{"model": "multi-label image tagger", "dataset": "drawn branching plants", "train_examples": 36250, "mlp_ratio": 4, "drop_path": 0.15, "patch_size": [2, 2], "depths": [3, 6, 6], "num_labels": 16, "init": "orthogonal", "optimizer": "soap", "steps": 6000, "final_lr_fraction": 0.1, "warmup_steps": 1200}
Rows from block 6, named by matrix and row number. Rows with one number belong to one neuron. Each number is 128 + 24 x the weight over its row's rms, rounded and kept within 0 to 255. All counts start at 0. Numbers have three digits each. After the name is the row's rms in percent of the matrix's.
# fc1: MLP up (model.blocks.6.mlp.fc1.weight, 768x192), inputs 0-95
# fc2: MLP down (model.blocks.6.mlp.fc2.weight, 192x768, transposed), outputs 0-95
fc1.585 085:149128115122135083165134156149162116137160102123147108144184138123170131125080169080164144151121153139133116152176144102105115117137154106130135168105115124097142171087128080125126123133131141150166106125130145107141146134104165136107140141113160136119140138114126147128146110132137133108
fc2.585 084:136149140130158156137155157145108151127122160100136117129110137180099102110157111177117099129156116148141196134139115100149138129145103138131107104148125117111107099141083144147125119140110133108094115167128094116108108132127099112175134093111095160145178131142111089112139127186123168127
fc1.586 108:123129109166142083143126098124115129138147091136156130119149148115152116119094123106122117116106138109162123133162129119157137125177128117159092160108124119139136134078192097135139141152121107176117120063127125166159113109168088155144174115143153140097133109111145106107107146143100131161
fc2.586 114:186156130134126142106088129127105141137153165104114143072117117136145115134148146145118151149142116124125133164103127159146125113096141154139131129128093120102119109107045136177117130133128132102107120129135096122125125164126131127126100148076112141161076157134140105132135093142151149124
fc1.587 069:106132170124102106131116142099139130130129102128144139085127129094169137092120163128139143129121162182107121122153141096116092105117159150144137122107151115122110125121125127099109162156124133126108145137089142143139158157116130159141154091090167142102082105169087111159153167135152132100
fc2.587 072:165118158163124114189150098169157120139135139140116115124168115139147101148124157160109123108183135095100110164125107119121134152164136141106134121157144100179139137131116158117133103158122139089136114104168127160127136129149117118097151141119115128134137170086136117160130083146086129143
fc1.588 103:129147097125131117122140114108100131121121106137126114142138109183103147110128152090139126138144125143166125104177141098102139105111128123147118136088140140134176108103129110151133213150097122136148123089178114150131105128141127133099158134119174101140137156126124142138074149146139159099
fc2.588 092:138140175113127126151127155111141150109159144131148129111104110115128085118098097164120118153120130127149105139102106176168129175130139140101101155147160126112117120170168157107133092114159157157154169125103111102118170112125095143127113113151120121112146114145174116090133096126135097145
fc1.589 133:148146112110110135136127094130129135095106179114113142158102148110223159116095097082119167105155143149132114102174136097134115135147129133135115119123176121104139147123111181139152089079163117142149126181099167125172125137147135133107115105128128163118142126126136148103178153127145148082
fc2.589 160:141134118121140145117147114116127161138154141099082125161117085139100093104139156114121098080172168141123170130171140106111123124149119158136149143148103079163092164161175092166164114151109179100101076127125107135121167117158161144130127128114100108087120115119137158145156087111141129139
fc1.590 102:144155132111145116075108135134146118102085153110142143125147169089140098143183155118111106128131128116124135179104081129166130092161135155119131130119115112104103129072121119098119112107075146102118095128202116124123108140154146104093119122089156085131170128101102119113111144131136133116
fc2.590 110:087119136140101159142118124148138149122131119144162120127122120155143110106127088174122147130189120156128129162187122117127118160116176151139092151119165104113151149124107117143108140132140155124055095139114080101108124136126137116113138078111138166177132081124110066125190097119151133117
fc1.591 099:133107156100141113153132150119154137118141136171142121115134152102204147097134141135130120122118125111171103134138095135140105121127139131160109142131106157151126111172083140079110062137132101054134129203139096145124130118160104177139109143147147099131157100151157141152123131097153136123
fc2.591 097:109154132118139166134075113145151132175119122105154148135136101162057120173089129104116158152107122159111177163141164143139168143132148132110150147145152132142129144117139101152152144115104135153083141082131178149149130136123113082095151104138085148120129137123132116084158119193105132118
fc1.592 117:091153150103116127141058153142100129140154164147106123168088098123136111145108108135093108118084128156133119121027179154161119131138123152153118137152127128140134116088158125097106129128112156139130153159178085120128104122139150118155110122114179147159126167160133118114168124155166093155
fc2.592 119:135141136157135111101150091119153120093098109089155165070148163195087134115114096126151183151148174105165145151154094132134116110156175139136133185066126122136149156125113115134103150123136140120106153099114146107137129149150103168111129130125136136160138118146115132158073101161112124134
fc1.593 098:141125121117128159138150123127139126125149157104094155129129142172088127101167133156185184112090153149174085124081125114122116168104117112123183116128122120140110162166136166095156141134163114155126125090090168113141151157102127090138131134101116130095139168167112119133121137114121117120
fc2.593 106:185176134148114122136137161139170129121117155170138085107126164075083120157115106144094108146157133130119098125131116110101152124066110140141114138098128137104126127116085145114104110130104160110121155163124103084125096116111116133110133135117111114165159108110188093107143101104113139124
fc1.594 125:128133139150167131163139129115143141171158147121103171120134126125205136147129142138130131090102125160144123116110170162090132116166108140083081114118137149130118110144105098116159175145136105122166161086159135146143119151119131097155148144099089153164100152139089118130116149124133096129
fc2.594 119:142123090120130103128098119173135144088092132133171133136093122123147121110125104127173150140151157160105148127149125144118166149131099121142166123157176096155103124155149102117119116148134127076080115113129115142115144090117123157148134092135143154162152156151170146119107134099133157121
fc1.595 100:094162115150129109133150118152148139086074104131113121123115106136041122137145142095110134115093136147132110143186200122156153124139130112145121139104135146125101133135076132126092133117132128112113150112102148110150085126136178150120129135129168142108151135135122165166123129079110149141
fc2.595 095:162088150136111120142115164119150137147126112095111134120150122105201108124100111164127178125138118106113115121087163114160098154101075129129104123161136112127135130105136122114165151119155104119157106132149118163132177148129126140190140115171079125199182136133122083114125141171157131137
fc1.596 077:132102094152141120078202139168080163129094134169117133108073122093108141099145120097133141119116123126119153093203085159150107135114163105139123106120125094145147177146162156148122131128167098121119116110150131137163156144136160141125171127148170127138107158130135120123110137146099103172
fc2.596 081:139129138124108132151065151147184150120127101091141145135154099127196143144159162191157173110144151106086137194153098099133156113166097140113137140165096132111101096090087128145087105129129101148138118157120150134102116096117135145131094135120075119145142112122121101117135143119126138104
fc1.597 103:141107093154151130106166077159152135137150119146128113139143076186194122135118153126115168149093139140145158130114148128164099102107144130096159129120127125115114140100140095095152111045131152105114169135107168135136095131140141117101164111140128114096112155132132108109135090109151142120
fc2.597 108:146124154124128137135123155141131135142108085155097107116117111137161159138124113157141117084114089161123165083099135166134100131138108109094181125123111156149118122172112163121115133091126122136174117154141084119115165139114144116144168163166116120107130102141164096099110109133123143171
fc1.598 123:142134118153135141060162097167127110086136161131161133111112112172104119121113130128126123135127128119107151097072123148134120155110108109122136208121080073135159143136158100169115120128093131157130116113130140110093134144088163080154154119157162134161090144100115134173101134138134124132
fc2.598 118:131143155123106146123171135107122133147136135137135122152153127137166127143105133138135133125148107127178099112114129147093107105161103144178122109160148156171100114106082146135109089158136126077124162120124125165139127131156125159122149152090086098142155081122136105119127158157111153133
fc1.599 105:167128131153108158172116143122146148112163165093147123191103122068166117117147159077124138144111146130138145146111116144155179103128164151137070134059124142110110132123073136143090129144109091166132113131127123128182137106093137124142132086134141087141118125139149166113123124111122124119
fc2.599 101:112143109140146115131147087121124131142152125181140121069127148166130100166110146137141096150112174130164166087126088128125134163116155120148166136153109095116115124134148148151114126145097135080081142072131090159131158164183085088102085154153132116132144145128128116146091119147125115161
fc1.600 117:160146118123106122118109124112120122183140149137135132156171097105181138111133171163154129127130097131129145139150135150141114121158121103117134133151111103074158113140123101149144158066114136079074141091114109153111116105136171129099156175138127125087087150127144153110152125153123141152
fc2.600 112:163117106148111143124131152120152127114108096124162111132092118126121088125136117129131124170113116112115118120140142162160160101081159120135115123116145164173121155176129112145099102147136154150148125181141127134122107135099143155134120091172148127179122119148098161149119086126126188113
fc1.601 082:145131127189140076107125138165079127127101118107147085124155115110142133132168150143149133102107143129143156106137108136108130113144097128163126071084123123153122079055117094128154160156107147142117107177138114105135147167115104132153157153120112120117132140133133094120167134115140088136
fc2.601 083:140118147113137151142195153104114181115081151162075111104114128147060127164110112133105115158149166124100131163135133166155105136107163095134097198135126160110133124163112142104131107138099118153103164122138088131115107117122118133137115132144123126146074146116143132144141091110113139152
fc1.602 094:142071116126125115094126116073095101139122125115119151141119122136113096156082162136108127105173121131124117147095201115106128136088127090100140117127082119124136137114162100132135105111108124103047085156144151105140136102129119127090126124127135114120089115139116091078164192120113145148
fc2.602 091:101119112135150132162141115171108138129110089111093130132129102109154157152169141119107166143114107119151142093168106122145104130149119131134121129147172132126167111131130156149128141114139185099193086147124139119100115132139139150149118153124112153165124104129141134140096123125139115195
fc1.603 092:121170097130111105129114075109133128137119142150099127121160090123104110118069168167131161098164101119162085067155170192116078122120124132100097095125100147161126151089127141115121139122127124097134111136130144121133088114104097146120124131116069121168145163120093129150081092104146139160
fc2.603 092:165132145115138128166123112139097156127161084092133114149114157140195125129160104072094146106120125093123154154126140110105146126142103117124153109145105081113131158134139128160139139156122106193131132108137142115123148163134109127137138109133145162091129180114137134126213122111106115082
fc1.604 119:131106144107109092150120117150145162109121081130129110120141091122099111141143129142147136122144118120147138129126131135138134109127119112128168120095089145096122170147133060098110160082138123145097168116086161081097135124144160155129115114096095114127111112173090097132116153112136126133
fc2.604 137:155180163115154085110169165145104086143169120148130069135111150098126164118113157143117108116140122097139127142139116128117103120111141155109102163144126138135118110129123146124104097155128097128157128131095137103141094072107109076136135129145153095065111125119142128106087130164111124085
fc1.605 088:119134134117147120131192127119117133153097162122099164176114101118146126119069176139123107093101119102139125106131102119129144137163115089148167158089116138126097108148116151134122140097179138081133160090128106117159125123101158121105114104129103158137125110158087115129058092155113135120
fc2.605 088:130085122123144160139160102146145127125163091115128128078113144134141169108130138138124141111110134155130121131135116131121147132125130147142143105137119126127136136181148115150114127146177125142162136124127126125102124110083136129149084120130095108167133104119145194093161114098129103144
fc1.606 078:115145120161107124139157122150159106142116151142176110121149121109101102129148086132135108110135113196144163187169111133150138126096123127108149167106103146122155091130114141143133176127157138120134134077135134134110143115139157128127133154120125146131129125152106117166134112068130107127
fc2.606 078:130095133115129096155140119100106177155129116095056121117113139118196147112142159138118091125134127065123085107162124149103121136156109137162130138184120163130096107147155132147110135170151075144154151107103138119135153143139100141129141117165154139130113160140129130122153106131108134142
fc1.607 084:118137131125123113114170121157125146107084162164103141138094114113145113102110132144127102106145076123185098111130105140139121121136087105136142164094091139137086122082147149156148110109106071088099146129123117115143093129134092106138138125135153137118109118140129114121118086152136197141
fc2.607 082:115094124150169142120114121135118144145165127085131113159150134069104122121151113116137135139112170171048153125140135109111153144132160136117099077138144122109156116122114073095108141112138150154128105130130140127105152111099132133096106124144159143093113093094107168149183167083127118123
fc1.608 101:163167093143089107113130174136099105097119172103114118159116123141113092111088101120096135129121119168136144128113115135175134131137126148120082101112097149177113160193109136158120101130085129118130127143049129099145083150106106132132135136116114121137157138154123158135121113139152116126
fc2.608 098:166118122143141144105130100143139143093151039167117165137124135168146174129124162105152100149167163148138126119147155112098129127127117159125165132120084107100131135120134126118152149152153145081165099156131135118135173107082163153069124175122152097100109136140127129144139096076161113100
fc1.609 093:135134100146134096142102141109163133138119075156111097120146141107120101109086170134134101106103122164133131148170147096111120065110086150095113128091086093131155147107137119100073141135094108114148150132117150167109116146110136133082139119124116106160137146146128165136141146116140130154
fc2.609 092:113118135135109123091140086123145126103116141163130146160157101128078146155153111167128138127120146117102108130112120143146115157151132120110096103151126188133071181082122113112152145174153125169136121122140124147105123105171147099151119076156164172098161092112135136161118113128107114097
fc1.610 083:089109134106130161125119170112129117128121145114107113110133131143116161153175141134127139103135154117137162102147183137147129123103129127137175091121123141114150113148151117139157113173135140106113133075170171192128179106073128143080134113122096136118141115112148150134108100135127150125
fc2.610 083:129126116133152104144130122138105154131109130163117138147126165104155107119103096162122107167101094144151134190113116145075151144143151126121121131135151095149096150120081105125092130080135110185129150172103100104130113138158140109175107143127137072164140127113145082060128140118108094152
fc1.611 083:092166138123161097125154109076136143169136144101098116170097145139107137087176147134107119147083181097122136174118149120153152146125150139111117144107141091145156150174115143134104105162108119116097092135119109131133133135105104128137131111123123141149160104107119129143065160132151094179
fc2.611 088:128114141154121147142098151154142114101140107152149106099148081155136136152107103125149126125148096162114112106083132104168106112129133106176115113133124146115109135109115099111129129094176144158121124138120138118157094148145152126131138115098156107120075108108093142125166108108111167103
fc1.612 110:161109119131126133083114128130143099109163169087195123119127146109096159126123137094143086153093103129114107158132080109182122133124126163101092158153133148120149146127138109106153135104102145071136142149112125151134146142116135109157121111139101107078159151132101167124146144130149178164
fc2.612 107:156143123130096126153094144121136138144124150093119170157143125178074118158113112151113119179119134127114136133174127172177136085138111101110164124097093120140111090142154146177103131141133114150097127119143131096101116100098121137057131182104152152156085119141114109147125135134140153137
fc1.613 094:139123167120171108105149120113123141117151178116137119157122110153047144140117114147132103147180127129131100146150173084151133140111072094128137145148117137156099146091118126089154134093119105131150107093130097167131108133119153134149162143145103093136126139100097116176149115108090135117
fc2.613 096:118119081108107086107146129140112134137119129108137122120138123070148137135163146109133132127116118146117115153107144144135138135143170158106110102130123134129174125140142129123150106167124123074095146176102128032132139106090117118120087129099139118143090139139158126078156097142116132172
fc1.614 087:118130118154109116102099141114112099132127122093056145111142163107127140123104114132145118123150137111117128110163132102132159113138142116075102124157135117100156167121105097147096124129147127126131130115098102111079072133112126092091118128126091155163139138122103108136161146112142133112
fc2.614 088:149161123090153143115138138169139112127129126160175138156096114145089136104148120118142163131113113156107159131121121130158116154125099140135130145099132149175090132135134129066151090150108160112113123121149127139123158105168153151157132080109129116081100113133123114108138122172156112126
fc1.615 080:141115131121151142176137094118157171108092111175125095144078126132134073129164179124147149143112158096138131142121150134135076138130133167149143139137098126104155126149101141112145101166144154121122137164140159110078143112147095101108151127154142109124147147148108121126125133116164129205
fc2.615 085:115102122140135111125157155120104118164151188076145116121181137153077166109141136113112129126167146113132147111114137098147141098117130171112112140098130130135150167073162135101164098100128107144145114128152120131156053145142148124136128102109123150119098092100139130143169115131103151129
fc1.616 114:167129169122136164172180119119110107125099173092131122078119098110071136102145111111090124158158124117136103114077154165102124129091106140118151117166157128077154092142141143110075149119129124127132125115139108100120149111178097134126129136133136126100141098153125160143145096147123152150
fc2.616 122:124067132162114151097127089123123119109097144152128141120156118143146122156101123067162134125160122114130190122171113094128115140155098136160140126102114103152107096135126140145122131126155147086115142160143154163139134102171085111097140116123087176116131091098103124103100161106105099200